A small image flow-matching model, trained from scratch.
Training: adamw at rate 0.002, 11400 steps, batches of 512.
Rows from block 3 of a small image flow-matching model, named by matrix and row number. Rows with one number belong to one neuron. Each number is 128 + 24 x the weight over its row's rms, rounded and kept within 0 to 255. All counts start at 0. Numbers have three digits each. After the name is the row's rms in percent of the matrix's.
After each neuron's rows are labels from the 100 images, of 14848 (inputs lightly noised), where the neuron reaches its highest value: "peak on" is the class under the peak. Only what is clearly more common there than usual is listed. The data: made-up waving flags. In brackets: how many of the 100, against the usual share in percent.
# fc1: MLP up (model.blocks.3.mlp.fc1.weight, 512x256), inputs 129-171
# fc2: MLP down (model.blocks.3.mlp.fc2.weight, 256x512, transposed), outputs 129-171

fc1.429 093:119166126121156129169123120117129135120141112154099135102137133139155091112155106125094111123111117135120116104117139153134145122
fc2.429 105:149094118127090110083137134134120096162127161111124107122079139131103144146140142126120127135145137141152118111153142125110098133
peak on: backdrop (85 vs 53.5)

fc1.285 082:114142140104114157108125140140126170100126141120140116133117139096093113115129128109123152132129106131122126143136136159115057138
fc2.285 099:126128122126123157127112145119126116114130165123085131131137125171122148124174120124168112100128142196135144151117107130095187158
peak on: emblem (40 vs 1.6)

fc1.79 085:122124129080123096126107134111121125168160138163146152153124146138163129107153140127113185119133147151146117105134103105128071121
fc2.79 086:118099131151109107136124144114128128071131171116171109101118164065089136121176139131124139116117139118118141138133117136127180132
peak on: flag (94 vs 44.1)

fc1.147 089:104137147123150120144137113122156122162096075149123128124094160100069138137128114078089127151119137118112119104141176097125147166
fc2.147 086:139096137133157089096155144145097104097148149121163142127169137155097165140155106137134098141147128153125131139111109135132121099
peak on: emblem (25 vs 1.6)

fc1.383 086:143151129122119140080121142096079125074168117131123134117128109139112112164181152104117087143138106092150128091113121136108198130
fc2.383 086:105088115104166119140114126153112139148191235144125122123102139155116109149160130120139168093093146130136143122157105150112123126
peak on: emblem (25 vs 1.6)

fc1.188 133:146127134103188095112116110129101093146083141155192094136133126141123080141141145119147118140144120188134134145118131127117136125
fc2.188 132:125213131117156168143100165146123106101178123084143174163101133142151065122109142130119151102119124113123117096107136118128189136
peak on: flag (71 vs 44.1); emblem (29 vs 1.6)

fc1.354 088:111132128143130128137164136122114110116144153145140097120132161119128079143109106122134150108106127147117149144062136113141090085
fc2.354 112:129113126118132144099137137136151093119140151116119156129135130143116120151139073140136140148134119155102111124125156161143151096
peak on: flag (81 vs 44.1)

fc1.73 123:122154123117111115094118064141119108076148090146133093076168107103170149119113150137093140133146130143133126089119172145097146101
fc2.73 123:139133130159111152145089142103117131088124143131132076154174109049089165109167118148122134163108152170155138123105159151130153136
peak on: flag (97 vs 44.1)

fc1.101 101:107126124125168094142138125129108130115112162089151117152123129147125088128126170114176131146131129157114106156092152100107160109
fc2.101 091:109103121103083085121161160126122099111157095163134141136204114130101152121134092132137157100126150147104127137134105105114105146
peak on: flag (71 vs 44.1)

fc1.64 099:154120137130149121127126156108147084129152129122111115111098141133089114152126144115092116134143148108107094155126140127138084118
fc2.64 093:116111154123144109112116131122150071125138157092113141145132125133132109082118124147099121122152136093145122153154136149096163104
peak on: backdrop (85 vs 53.5)

fc1.392 072:140161124113141143142104088143114165148130098097123104125111124113122129114087147108111135156127107142136050128130121108131153122
fc2.392 092:138107135116113147150128158113119093122143144124141124112143096142106142164102154118079106101144127156124181120141132102133100122
peak on: flag (75 vs 44.1)

fc1.191 097:096151124138135159096105121153096086159111138115139100127124119144100180137089141122127115119109135133070106154151130104109128102
fc2.191 102:130058105070140113150121171121150092097126123167136129120154098130079134086134121118144152136108126156136151184165119127105112142
peak on: flag (81 vs 44.1)